A small image classifier, trained from scratch: 24-pixel images, activation gelu_tanh.
Rows from block 11 of a small image classifier, named by matrix and row number. Rows with one number within an expert belong to one neuron, the router's apart. Each number is 128 + 24 x the weight over its row's rms, rounded and kept within 0 to 255. All counts start at 0. Numbers have three digits each. After the name is the row's rms in percent of the matrix's.
Before each expert's rows are labels from the 100 images, of 14976, where the router gives the expert most weight on average: "top examples" is what is common among them. Only what is clearly more common there than usual is listed. The data: seven-segment displays showing three digits. In brackets: how many of the 100, against the usual share in percent.
# router: router (model.blocks.11.mlp.router.weight, 4x256), inputs 172-255
# up: expert up (model.blocks.11.mlp.up, 4x256x256), inputs 172-255
# down: expert down (model.blocks.11.mlp.down, 4x256x256, transposed), outputs 172-255

# expert 2
top examples: green glow (100 vs 16.7)
router.2 110:133127098133091128138135145179150150168168145102122151120121170119106173190154114138135140172135101115137142145124133096152138102115124116129122178163095134127117104146162111133115119142156097131144138093149121083139118104129106142136116127092129118149
up.25 104:161133150127139151091129127107119127123091129131121151088175123090163127101116157144152086089132121132125117120113152163094113130163135101135126080063169083143128149131088139131120118147107155092116105139129156171118147133142179114121125148159084138130
down.25 087:154150164106117161173148084105119098139141150105138127200106117137131079135121136126132129138146128152127168138146129130105156132150155131079092130181085119124177154130134116124155117119175127138090131164114125138134108148121109129113117135111119130153
up.26 117:111110112136150122101097098146137150096135168099140141127177167155162133141140134178099103109103105096126143082142113119131126113138136109124126137167108102169117121157117097161106151120135125074115141131100161105088116111155117109133122081124104134128
down.26 145:137144135107144112160151131102083111125098154116137108096125075124148104095112115117124117130104164129115099111088143158115087146148144102154162090095157155140112145144115149133146129140133166103121112130147146145117143164095125118178132155152114120131
up.27 100:144150162101140141126154127111097128135084091124120115154131077130111077083095131104126107134137139152134093135111146135124123104173160124124156102109139129133136169094115159131171145102128178104104120160146136126151130146111123120153102154179101084110
down.27 107:156124104140142158113099113136137162121160103116130159137108155070110165145165112115111137120162110153154178128139103110141204125130140151101080160144126124120174098121151119137079055094136116148164132097117126141166105113154157105113110163089134131133
up.28 083:206140134119138201164122111129132110100102137119108170146132105092115124121127172143123114116134147149105116097106174168139135103161145110076129122101130110145132157138119130135142098139126166093102151139149152156074138143135122111141164130136105165098
down.28 085:066106137124162103112111117116101110131157118112139101118099083172116097089133127137124130091155140124143090102166125141126122164137134141113125085129129157137123173134140116143129166123138193110110063155086134068152124165112113135160117130108141135139
up.29 100:143124103110146128150139127145138159091138123115105129104162128149140118113130136146109055080149126139175096099138125156114109131181141068127137118120125103126124136133117135152118155095132148064122128161152186121094090123140118073113121109145068097119
down.29 121:152131134109103138162151156103121118126086126145136126114126071097108095109108139094125152145133149131103128152090132141116138137125120135133144080097142120110134148121086131126141128142130140137101127134164112160108143123130152145144131128166143129103
up.30 101:158073145114159150145103099110141113095098183117120162128157137110155118110136140170135094113100125076136098108153115145129112127165132107095148112099143123126152135182133120145128099146107156089120093156085150155094138155143153105157134147141085125138
down.30 101:108140134094126095140145133127114108167105158133133100102126085140178105126097113130138119168116154129101125117068160113121145117147107107145117121143136138164130167149101118135161152155164128096120185104168133108102126161132117124109122139142139148083
up.31 105:148081143140152140106104105129141119105090154122117152110159156127147129103134160165133084109103116076130098101151147147115102127182122114118147079105145127138129128144115124142124134127093170087112091146108151138096136128162137113154154107162078121139
down.31 099:145145165109137122126164109090121092141112152107155130101110093097165117096102100107132165134105124125096128124052123139099143167101143127117112131138145148158131115119130122106136153143123104132101151127165115150107132181133145158151145187131171125131
up.32 090:081144130131126103136150135090078136140101124122094115145128118124098070108140118100123079151104162149152071147156123131109131123180160113089137099115096143138117144125168160123170150088134157079106128154107150103121147151098108113163157129157069142157
down.32 079:188157124117094132132142118130129138131125123109157152080095127053109117064109137092093142140142153159129133122137123177147157111119166126109114102096154142119160076128137124149105108097078116136104128087119135168130164128112159117158111116102133154132

# expert 1
top examples: amber glow (100 vs 16.3)
router.1 097:116175165143158132134108106058058109134093094123115103165091109124160096102116156148140115125155173178121123100097128131171121102142166138151118095111135132145149122096151119124180116120137145119123160158126114111075127145097168135113137127136115118133
up.25 089:122144095135098100129145138148142131118117119165123106148163167145082084142117135124133122133139149145136075141161122148113113098144111093118130141114151112085097167115145146121139149160095160103105143138157129124130114106115066126126144085138119085105
down.25 087:161154158206151167130151130102144119107140114123130131090125123111109147115181140117119129090179093156154195103118105173105142113121144108124128117141147127127137083120128131109124126144109145121072081125129147123129135144119132112138143181126131117145
up.26 098:133152096123093134125158159144158142166130098141109123122178151113096141166134148101130098133156103143139117161142119106107130119149124093121111145095140104106103153091128147123113136122109116104149108112125120084120134098148096129135120111133090088097
down.26 088:184151138156140170166142155160135156123157122146126162092135128098103152155183115104129132093152096154146157134117128163130148102138132132178114099112157137114129068114141126110123107123069142157123112101157116121119136108127162135127131116127130123151
up.27 085:105084135115085119105137132110137108125115133171092108164168133108111112131125159089126112147136162108138108177136136138129145122162094114096085138127147137113124155110102192117138140140096109134084102147135135133151132103112118121088139133174108133098
down.27 083:161134118135167180174139116166168135096182147117135159096150141165167132163154127154146172106121072139126113109153118161103092133112110147128102101128142123165109071098138105115074122155113156154145112122108099123100134139156130158124146135091174124141
up.28 076:176144149122123166123126126159162116129066142128119156112145140089148124108106165142148104141096126116095102139110146173157106118167118142125141101070156112153160105118114134129135092161090163121141120116151098160136140116150152157120148117151112138108
down.28 092:120096126148146095123115136149102120164147116127159083150123139114145145138111061136105147145096136127127138125096129125149101155118148128128152202146132138141145134142141111126122153101175100111170089086106137117155094155139126122168110180108153123151
up.29 094:128123121127098140129124140137175141129138089166107133145155140118133116182145143137142113156159112137146140144119137115142156141166099120114073158130134138150137140081129134137123122135140086122133115088151145110127106100151110118098105147137116144090
down.29 094:118116104145127127172165165149113154161177103151120106097134133135114143136155083091117138136129093145145135116144112145136114107138111147147144099133121136118082097093157120143091153117109128154141100120128117082139122126120117153138136127102147112169
up.30 082:123139104108115130140108114151135109118090162115106142129163148126139112146107153140105071158086116111121107123147135146137147116187133113138146125070127099129097119145118159143141121155106127074147121142122148135123166112135134125140144072162065148130
down.30 082:122122139109115103163102096130097122100150138117160112161146122135173119178125097165128101158108145143114157106131125093120122145154142114122114192194109140160120162175136101142089160113183090080113110066146136118149081152113100116096131151106124100124
up.31 086:163175181121086140116151128076098105148096067119161123105124122099139163118112138143129144121124112155094125112142116151141117131119159150126138155147132103174131115072130118118124154111129182142112139093106091119145119086137147173130139147123148112152
down.31 086:103145113102153126161116145163148138167131126110117107139118113125159089151091125103140091192095149139088082158130127126125139143172139174116082128113097130147099140072146120085153124124168109155146123142140109111128163132123114157094086172120091110114
up.32 115:108118110136108131118137133150140163160137090132114126174147147149141123165143148109118122119159138129139139155124086131170166105138129111101084173126170101119135148105115134132167124113125087132142146116172147136133094113125116110051090155138120114065
down.32 117:166111121114106129142154190143149119156152122160116130084137147094096163155097082137154148146150128109133123134121150145142126114120109126137158131139100121108090095123118133095098148143122101139127104113118111124110137102139151149196138133125159113168

# expert 0
top examples: dark on pale (100 vs 16.1)
router.0 085:141113137138132138138139128100136128110135104141146137074138142128145150115165121150137154098149082136098119085178145160080095137106106170104169116131126129158144103086121103129109150134114155147100094126110092136147132110144112167185161119107172174173
up.0 076:163152105106151192147153130122157175131120122110123142125153142143149120122121117136083113078135123154155134121120069099131163156147167097163097126128120093152071114140094149150143131107124124116106169140183156149133098082150119095114150166133112106092
down.0 069:178135113176174168123144131146145154115162113136133169094119145107118150115168136137125134105188116140152177104123109147130175169123145129092140155150115131119181098128118111142103117101138129138152091111053130134143108123158118116195110176097139168164
up.1 112:138101147112130148100160152170102130131146148147126150111173120158105084122096141156143094093143123083165127097146137105107169128155105059130104081110130115147105146110111166116124114152134149062131151166188193133153121107121118119121137112141110112123
down.1 109:135117158113110112113166132084129119150137136153118084149120135112114165156134149101146123158130155124139137148114131171123114095135097092117118190127131144133144134104168177077211147153121088101116140077078146110088139154119125128129135157113117126130
up.2 097:077144137134109077129128112117128110128117102116112107189124101136122126131121184116087109151097162137123099132139110147135103128152136123100094150123112125113097181128144126142169144126117133118095143141121145124100104098065100121092131143160094110130
down.2 084:179111102128139147142158159153135136102123126146116167081127155097108121112123106134148146085141098131167135139115130181102103128092108129147154108125104145107131103122116137097080116146121153134143087133096131150091145144152107127179146122111154135142
up.3 091:157183105122128171125126121137164143132118128068144154136120104103139125136133126093108112128087130162121126137129073130127156149142181123108113140107133112151176138125123157122156106080125130124168103136116133155111106127154113110127087153137099165109
down.3 080:175119131151098158122144140115172154118120116137127147088118157072098142129137145130106151096161124135158173137180082117128152154091137109134119129144153112097153102132091112131081122089110126125141079114094145151122085084178109093163123206120154096139
up.4 077:156118121085140128051128111145137120155129159116094158111173145108102100115109139124123079098135143110149125133117139177107157142176127103092143114086145094133145170184109164140143110144119140096111110145138170172147142148131154065163131149129073110129
down.4 105:150125103153113150107129119141176137124146131115122167079076145097100143134160127081141170124115103139140153154166115144134147137093119162118121147146110142097150119118171115095112106117113119160164109125079095144090145122151128148154129111094147143144
up.5 098:148100127102121156086166158138121130119144144149112155136146132139089109117094131136149106095133125082171119129141123127114156090139113064136091081116132096099105121128121177098133112154121161091148112166184183162143155097135136122141134146124121119123
down.5 085:112107155124135124121154127107120123161128135158128085121120138113128160155147160127146129178135122116112158137119135162149124098160081100127122154125136141140149172102162160084184127181131105099118146077079132114086131127125130155129150101121121146130
up.6 136:165080131113156114112119146122112127142122106165086126108170140118085148093119141147160092088140138091163139120094133161095130140160085112141104095094146119138101122091066161122145145168106118100123100132167156155127159103136146119146148147154126109143
down.6 126:095097162089099129147160126109109119144131111161104091138139102118101131122119152123131097175129137120144104118133127149119097118180084110087105169136125155117153162100174174117165103148149129105100148115121131110125107160103117143106127110139108112151
up.7 088:151127103160168105098120144144128107152131116129118164123161146164134124167124106136115078090115125124174137114082086090123142139183127077157122106104158131133124140144094159148119126141156128098144150125159176156120086152178104049119133102125050078093
down.7 113:153143133109090149157161126127176143158133120135110119096088135097113192116142149098116124144135116147139126129123115181095124147119121110091076185133150135118124098114148160115163137149095077116112094075103144128112130108151097128096115167106135086121

# expert 3
top examples: dark on pale (100 vs 16.1)
router.3 106:118121155140096096111148122100132076136122128147163119185112077111141087120076147139154146146104165108082083137125151125123110150121108142107125127088155146128133154132135121116127160168093135132122117138135109139112100147107114164099135109148142139106
up.25 123:139164164092112123131129086091118135135135075105161103132094125127136146137136133128095155127148120169092098101162116142159114111103161165123111161138139139153130135074149104128121150117147139151129118110099102136108105117115137154120117156117153131138
down.25 127:098141121159143113150087139140077156147145102137100111140137121197159096140131107108125101171141195153107118154105119083133111136178125154130091132124127135148112144070145135133165132111142108136128115141163124101149134155083117140109098093122075089115
up.26 100:114132166105092102166112090124110155135127064133112105140116121156138143129113131144091114165129140153161075121126101114091104120141135141110131139114142152138104123094115126160164151099118114128126150103159135134102127152102102123120128119158128100124
down.26 101:099120132124133125170107147131132138095168107163118142174134141205152122147125086142164131143138137130141089130101140107141092098130085133119125131158092130150049140091168126120129181151138151141122122151179113093114149174099101143124128090123136120148
up.27 070:137120100144142150138146177122167134142146153159084145142175112123143116153104160133146121148100147110159125136057130137107097082138104084136099123101133112109129161131134166108157109151131086095153123115107159122160113142163130135100139099116119104101
down.27 089:132121096132135160148148170150121159082147118148096146151140179156126175167171097136140133133133102109160124126158141107135098074111098105143121156160100128123096086120137129139124153162129099126123128129147145114108139153125090107127161129116138132190
up.28 094:138094098159165119088105137104135117106119177154106134104124162122095147084129136071160143101148149097108130188093125151149149118118101165131145095127135127077149089176114152086128138148126111161083133118143097121161136151153109137119120138135143128112
down.28 093:157087127083124156121095100139123158129117126108126115167114116115097139136119168109151131160118124105091122174113149150154120097154126173116126134099109129091109137173122126132202115106123132129148123115110106119126151111125146153121100143146104152164
up.29 115:110075151111129118108108117088139117115104146173134118163175104125133099111079159122145099148131162084132089134111136149143132140140059129105089126125160099135153132150088132135104129168101141109102142136134156158163104148149147105090161132161114122104
down.29 116:138101134135112159147098163160125152128148092163102137103144153140120161158169111133168155124147087120128163161125157140127128094133103157148149123124073155102109147133139114118158115125159115150134100125121096100111161121116120164179130103127148123183
up.30 086:140117091158148141096121141100164110103119167127118152102118168126102155120145120097144169110116111109095098163121135163164148107103111171117135095135137126090133096176138129087127123153106114165084124106121091136167143119165132136126146099113159146108
down.30 086:142090154092130115096103094144103127131116134117120110168133122114101132120107172124145120143123131099103134179113159145155121103158128154123164125103079144102117173177102135144190136120149135115135129150098120120135151106126163142140123135156100160159
up.31 093:112109151119071144131124134128157150169152079169121125150165119131128134182111136148133100134150121133181119120108133090129130111169086126120084187128144105182127133078133130143138114116139107101134144137168159152120079127135126120094129136126094092093
down.31 106:144126132122142146156113152134132143083134076155099144162148161172108162136146130135144127104144106150186100124134136169119079103128104114123136130154089148120075111098144148138107159129138152135112118113123133097121128146118083112117136134134143102171
up.32 098:143105091141126129131101133124164172101166139118138135101130158169100170184182081115127147136156105108114129147122109090158107100110112140203135164169116150108118082141147105112128143123170092137156159097175121101126106156129150142124115102099147135121
down.32 113:158110167088113133106128093121088104172110144119129122164144088083119102092087166134139091162103171107112125142117147166145135138162130116074159102080135132122146167154124144125176117136125166090113098151101156144125168128121162108142123159139076145168